From a checkpoint of a small contrastive image-text model: text encoder activation quick_gelu.
Rows from block 2 of the text encoder of a small contrastive image-text model, named by matrix and row number. Rows with one number belong to one neuron. Each number is 128 + 32 x the weight over its row's rms, rounded and kept within 0 to 255. All counts start at 0.
Before each neuron's rows are labels from the 100 texts, of 14976, where the neuron reaches its highest value: "tokens" is the input token at the peak. Only what is clearly more common there than usual is listed. The data: small renderings of single solids in any pose.
# fc1: MLP up (text_encoder.blocks.2.mlp.fc1.weight, 512x128), inputs 0-63
# fc2: MLP down (text_encoder.blocks.2.mlp.fc2.weight, 128x512, transposed), outputs 0-63

tokens: "cube"
fc1.165 [101 157  90 101 158 138 140 174 113 129  75 134 114 110 124 159 140 164 123 123 124 122 173 134 157 167 131 116 153  98 149 144 123 113  94 126 123 152  84 133 150  97 111 137 144 135  88 167 109  93 115  85  82 144  95 204  99  84 133  85 129 137 151 174]
fc2.165 [114 129 205 135 139 126 100 119 134 129 122  78 117 145 123 106  69 103  94 155 148 126 182  65 101  92 134  79 139 140  83 115 116 116 126 138 149 144 117 127  76 127  65  86 133 125 108 106 134 149 118 149 127 106 106 102 137 177 104 140 152 134 105  82]

tokens: "hexagonal"
fc1.151 [168 154  77 109 200 101  95  76 110 120  81 116 138 145 165 112 121  92 127 118 109 138 155 145 137 101 129 105 105 172 109 118 149 140 184 122  92 156  73 160 159 182 148 161 162  94 160  93 186 121 133 199 113 135 140 167  88 161 125 184 109 108 169  95]
fc2.151 [ 88  99 170 127  80  72 179 180 113 167 164 132  84  95 113 131 157 193 100 120 127 104 115 126 121 147  77 165 131 123 176  47 161 153 133 118 163 109 193 101 129  75 106 101  40 149 145 141  90 134 158 104 127 117 145 120 172  91 152  86 137 124 142 148]

tokens: "sphere"
fc1.254 [133 121 107 110 102 127 186 100 155 109 116 204 109 130 136 148 104 141 142  69 124 139 159 165  88 141  90 153 142  99 142 132 139 132  98 130  88 113 125  79 112 146  71 127 102 135 112 175 114 133 157 112 104  93 103 153 196  82  96  74 105 138  79 212]
fc2.254 [135 142 135 142 165 101  90 168 105 104 176  96 149 142 114  92  92  82 120 174 100 142 164 117 146  89 193  86 174 147 118 174  85 111 148 116 113 162  63 155 128 162 168 139 137  63 120 145 145 138 119 138 165 149 107 132  95 156 157 130 158 120 146 103]

tokens: "torus"
fc1.477 [152 133  51  67 149 174 139 107  80 121 139  76 125 110  98 136 150 160 102 146 121 121 149 168 145 168 121 101 129 109 120  84 169 153 157  81 116  98 112 174  97 133 129 191  93 130 166 199 140 138 135 135 128 151 138 131 141 125 126  88 152 152 150  50]
fc2.477 [ 88 132 160 138 108 124 111 111 180 120 103 187 116 202 111 129 114 111 140 143 150  88  90  98 129  54 101 105 159 128 131 138 122 137  59 186 132 170 153 102 136 139  88  64 138 144 102  89 143 138 109 164  80 127 102 124 130 111 109 168  94 144 106 182]

tokens: "frame"
fc1.364 [126  97  90  96 168  93 117  54 138 100 127 108 124 142  92 135 135 106 123 137 143 180  83 156 123  75 106 114  94 161 105 117 130 134 176  99  87 200 185 166 122 185 128 185  90 130 108 122 148 167 158 158 121 117 166 128 141 114  89 141 160 136  98 160]
fc2.364 [138 208  87 121 141 185  29 189 107 110 181 152 105 133 111 102 179 161 128 153 133 150 144 169 140 150 119 112 196 116 136 151 138 140  86 141 179  72  60 120 115  98 118 130 169 114 173 132 109  84 171 111 155  88  59 145 111 126 138 123 154 109 168 125]

tokens: "cube"
fc1.457 [166 118 172 105  96 186 140 207 163 139 124 122 142 150 147 128  85 111 166 125 111 171 147 151 110 152 158 130 169 154 150  70  84 105 108 137 119 111 128  82 139 100 105  65 133 151 121  95 143 122 102 113 124 136  93 132 111 129 138 137 135 121 133 130]
fc2.457 [110 172 179 166 106 117 128 112 169  96 121 129 125  99 195  59 127 139 115 124  98  99 157 124 158 112 150 133 146 170 131 153 136 160 127 120 130 110 116 138 121 184  99 200 178 111 120 151 125 117 114 122 118 165 161 130 146 125 181 121 153 145 147 135]

tokens: "frame"
fc1.74 [113 131 110 120 194  92  91  40 111 109 120 135 130 166 124 113 136 102 100 176  98 141 112 155 115  71 103 119  93 170  87 119 125 132 175 131  86 175 185 178 133 212 133 157 112 113 101  95 156 145 145 154 142 121 140 124  91 136  76 139 168 142  90 168]
fc2.74 [117 130 111 194 140 162 101 148 128 137 147 100  80  80  77 104 168 133 163 107 146 183 104 147 141 176 128 146 127  86 117  80 124 155  76  89 180 100  96 130 123  61  54 115 147 134 193 155 130 105 115 141 151 126 119 158 182  99 149  95 120  78 153 126]

tokens: "cube"
fc1.354 [118 126 224  99  89 144 113 163 133 130 137 128 144 160 139 144  80 123 129 144 126 135 118 159 113 122 118 106 149 173 126  90  75  84 149 189 128 114  97 105 114 121 106  74 115 120 131  95 123 135  90  83 119 131 105 149 106 129 154 160 130 137 139 152]
fc2.354 [115 119  96 161 123 135 192 163 171 101 145 143  74 113 125 147 142 132 154 116 133 133 168 120 119 175 227 151  73 119 135 120 120 116 113 100 106 101 115 146 120 118 127 127 163 121 138 145  75  96 137 119 131 134  82 121 172 109 114  71  98 101 115 101]

tokens: "prism"
fc1.300 [146 124 214 110  81 166 131 174 167 136 111 111 100 144 158 128  64 103 123 132 118 123 176 162 133 147 170 142 150 125 131  96 118  82 134 179 135  83 119  96 149  86  90  64 148 127 163 114  99 123  91  98 133 161 110 114 114 125 179 130 126 121 156 152]
fc2.300 [128 130 143 174 109  95 201 143 166 116 112 139 156 128 159 119 208 118 124  84 122 133 134  70 132 155  91  96 127 112 113 116 143 199 114  81 142 134 164 104 127 119 120 143 104 166  79 176 113  77 146 124 137 113 116 102 129 109  97  78  74 161 138  73]

tokens: "cube"
fc1.390 [143 109 181 103  87 133 157 170 153 121  98 159 131 174 157 162 104 136 145 109 141 135 165 125 136 143 113 126 148 125 148 113  80  76  67 159 130 115 122  92 134  81  74  90 136 145  70  91 116 106 116 107 111 151  60 119 120 106 162 142 145 145 108 230]
fc2.390 [140 146 131 148 146 144 112 164 114 117 180  76 129  48 129  82 137 155 157 125  90 157 173 122  91 149 183 108 113 113 106 124 162 148 170  85 146 113  79 141 110 148 117 194 158 118 175 184  97 144 168 132 125 135 175 141 186 138 147  95 133 127 122  66]

tokens: "capsule"; "cube"; "prism"
fc1.469 [ 99  86 135 100 122  91 136 170 197 124  90 149 117 161 122 146 110 135 151  66 116 133 168 149 125 120 144 131 110 126 133  99 113  87  94 134 128 155 151  66 157  75  72 109 109 112 122 113 111 111 126 102  99 101  76 144 110 125 106 133  95 140 125 167]
fc2.469 [161 169 144 101 102 135  97 117  61 120 137  98 157  68 144  99 126 175 117 131 114 131 169 136 121 144 176 106 151 188 114 133 136 156 202 119 135 120 103 128 134 188 173 177 124 141 130 192 115 147 193 103 138 170 161 118 137 158 158 125 153 122 134  70]

tokens: "frame"
fc1.95 [149 116  93  88 146 103 142  67 141  73 102 110 106 141 102  99 132  77 117 163 133 203  82 164 143  67 131 146 102 125  81 120 141 159 178  92  93 139 162 186 123 193 137 187 103 102 154 145 117 154 125 154 130 152 166 100 133 140 107 144 151 130  81 170]
fc2.95 [120 133 119 191 114 121  91 153 101 193 215 100 150 141 111 114 158 118 153 107 125 119 101 111 138 162  89  88 113  86 152 160 125 137  93 131 187 141  98  72 135  36  98  91 156 105 131 102 137 112 147 108 122  94  99 159 149  99 149 105  74 122 191 117]

tokens: "cube"
fc1.427 [134 136 174 137 108 166 149 187 111 147 130 123 158 129 141 122 115 124 159 134 132 169 129 143 130 146 169  94 194 131 157 114 101 104 109 144 149  97 109  79 136 114 125  76 138 152 117 106  99 121  89 124 145 145 114 123 121 116 155 160 133 110 136 155]
fc2.427 [106 115 151 142 168 117 173 172 218  78 141 140 104 118 195 110 100 125 131 115  83  72 148 122 110  96 141 141 100 138 129 142 143 134 137 110 119 104 131 142 126 156 125 158 143  92  92 178 106 112 110 102 118 146 157 101 127  99 127  98 157 147  71 122]

tokens: "hexagonal"
fc1.154 [134 141  77 136 160 133 103  79  93 123 146  58 145 106 101 131 129 147 129 141 144  58 113 145 108 145 100 123 169 121 134 145 163 212 150 122  86  96  61 187 139 100 123 183 117 107 220 161 123 140  94 142 134 138 192 116 152 149 161 123 145 128 117  18]
fc2.154 [109 113 138 127  75  60 157 193 142 121  96 185 124 174 132 175 120  99 169 157 111 139 111 103 163 118 143 123 133 156  91  73  24  92 101 135 180 162 192 101 122 122 151  80 130 121  61 127 152 118 159  97 108 127  74 120  94 108  99 134 118  84 128 169]

tokens: "capsule"
fc1.136 [146 128 158 117 101 110 130 158 150 100  64 138  63 141 136 131  96 124 146  79 138 139 181 125 141 140 127 143  93 105 116 132 130  79  99 120 130 135 102 114 121  84  44 139 125 102 132 139 122 105 106 130 108 162  86 150 135 144 158 135  64 152 157 175]
fc2.136 [149 106 118  80 101 153 162 124  83 158 171  99 214  97 121 161 170 122  96 162  86 111 142 122 142 165 133 131 125 177 113 131 124 178 189 112 143 100 159 124 135 146 190 128 146 165  94 134 122 134 169  84 125 135 108 122 135  86 102 124 182 135 136  68]

tokens: "prism"
fc1.186 [150 143 180 133 108 178 161 161 132 120 115 126 142 111 136 112 106  67 130 134 131  97 125  83 112 173 140 139 127 129 136 141  86  67  98 164 172 103  69 115 118  74 127  65 142 134 119  87  97 131  98 128 144 151 111 134 103 108 155 150  96 152 165 131]
fc2.186 [ 46 142 139 133 106  89  95 203 110 106 162 173 104 109 146 118 137 160 103 101 131 119  84 136 164  55 107 128 133 176  83  84 212 149 141 128  83 124 203 119 160 187 152 152 103 105 168 154 133  80 137 112 104 134  93 150 138 139 111 133 133  95 147 133]

tokens: "cube"
fc1.121 [103 125 194 131  92 154 148 144 134 166 153 164 134 101 168 135 102 106 145 147 114 120 129  98 123 163 122 156 157 134 169 110 103  71 102 189 162  90 101 121 115  79 146  62 137 142  90  79 100 140 111  94 134 122  96 146 104 119 109 136 144 140 150 183]
fc2.121 [153 134 113 154 144 126  57 175 141  99 123  86 157  85 119  72 105 126  84  76 134 118 115 128 110  91 133  63  91 111 117 187 160 131 137 125  63 121 117 139  89 173 111 161 151 114 154 158 143  99 128 107 186 136 114 131 154 154 155 159  99  80 127  90]

tokens: "sphere"
fc1.435 [125 119 159 119  98 115 168 154 157 119  86 147 142 142 131 114 136 106 129  48 127 117 178 111 113 193 138 188 101  93 138 136  89 110 102 136 138 126 139  68 110  59  65 114 139 111  73 145  85 126 142 139  98 118  97 129 173 159 120 132  57 163 129 180]
fc2.435 [129 146 151  58 140 117  79 141  61 120 133 163 131  57 146  88 144 154 113 148 133 126 125 122 142  73 145 120 118 156  72 148 147  89 156 114 127 133 107 204  93 190 170 178 104 112 151 137 146  86  97 130 156 164 154 134  90 146 158 149 189 117 163 103]

tokens: "cube"
fc1.56 [157 162 200  77  93 170 142 186 137 138 104 136  92 154 138 149  87 153 142 117 112  99 197 146 126 176 139 139 131 136 131  86 105 107 120 155 119 106 113  89 152  96  95  65 128 131 157 126 135 109  93  93 135 148 104 116  99 118 142 140 114 118 142 147]
fc2.56 [ 82  42 162 199 114  75 159 106 148 134 111 131 150 112 158 130 147 141 114 165 120 139 151  82 169 131 196 130 143 152 157 119 113 140 118 106 125 103 124 133  94 133  94 173 169 160  92 154  79 144 141 150 107 134 104 137 213 103 146  67 121 135 114 100]

tokens: "dotted"; "bumpy"
fc1.325 [ 96 121  97 122 134  89 160  78 124 137 177 137 183 131 133 118 154 110 118 151 120 117  95  84 170 141 130 146 143 147 137 138 148 181 143 139 111 126 102 157  97 164 197 106 132 137 104 157  99 113 118 132 125 136 160 138 149 116  99 115 176  84 111 153]
fc2.325 [142 112 136 133 169 156 106 168 160 155  95 107 100 202 152 111  87  76  95 131 175 132  88 168  67  93  84  76 117  59 129 179 100  65 104  99 136 134  93 131 135  83  98 122 132 121 131 153 132 126  93 161 124  80 111  92  84 137 125 139  77 155  65 100]

tokens: "frame"
fc1.450 [132 107  98 113 166 100 101  52 104 131 113 112 150 162 106 143 161 125 107 171 109 166 112 193 145  78 125  97 109 142 104 110 106 163 194  79  68 177 153 144 155 214 134 155  79 121 167 140 152 147 148 152 137 126 140 134 146 129  89 140 126 143 113  93]
fc2.450 [ 60 182 144 154 128 125 135 163 165 118 160 138  30 135 111 127 109 151 163 110 117 122 103  89 126 158 104 142 138  99 109 141 134 111  72 185 162  92 141 127 129  46  85  97 135 111 122  83 114 111  94 113 168 135 121 120 111  74 118 113 140  93 148 214]

tokens: "torus"; "white"
fc1.167 [129 116  67 112 154 119 107  77 102 181 136  94 115 131 103 119 144 117 100 153  78 128  88 170 162  87 163 108 135 164 138  95 128 196 177 127 129  98 129 139 128 161 178 118 115 112 185 153 148 155 135 125 152 144 190 121 113 148 120 159 181 134 121  83]
fc2.167 [ 91 120 163 140 123  88 129 156 177  98 134 168  79 122 134 147 119 138 176 131 169  97 112 109 120 138 109 144 110  90 147 137 128  71  70 139 118 178 134 133  93  90  65  67 100 160 122  52 106 167 104 144  50 102 111 137 117 100 130 123  91 105 106 146]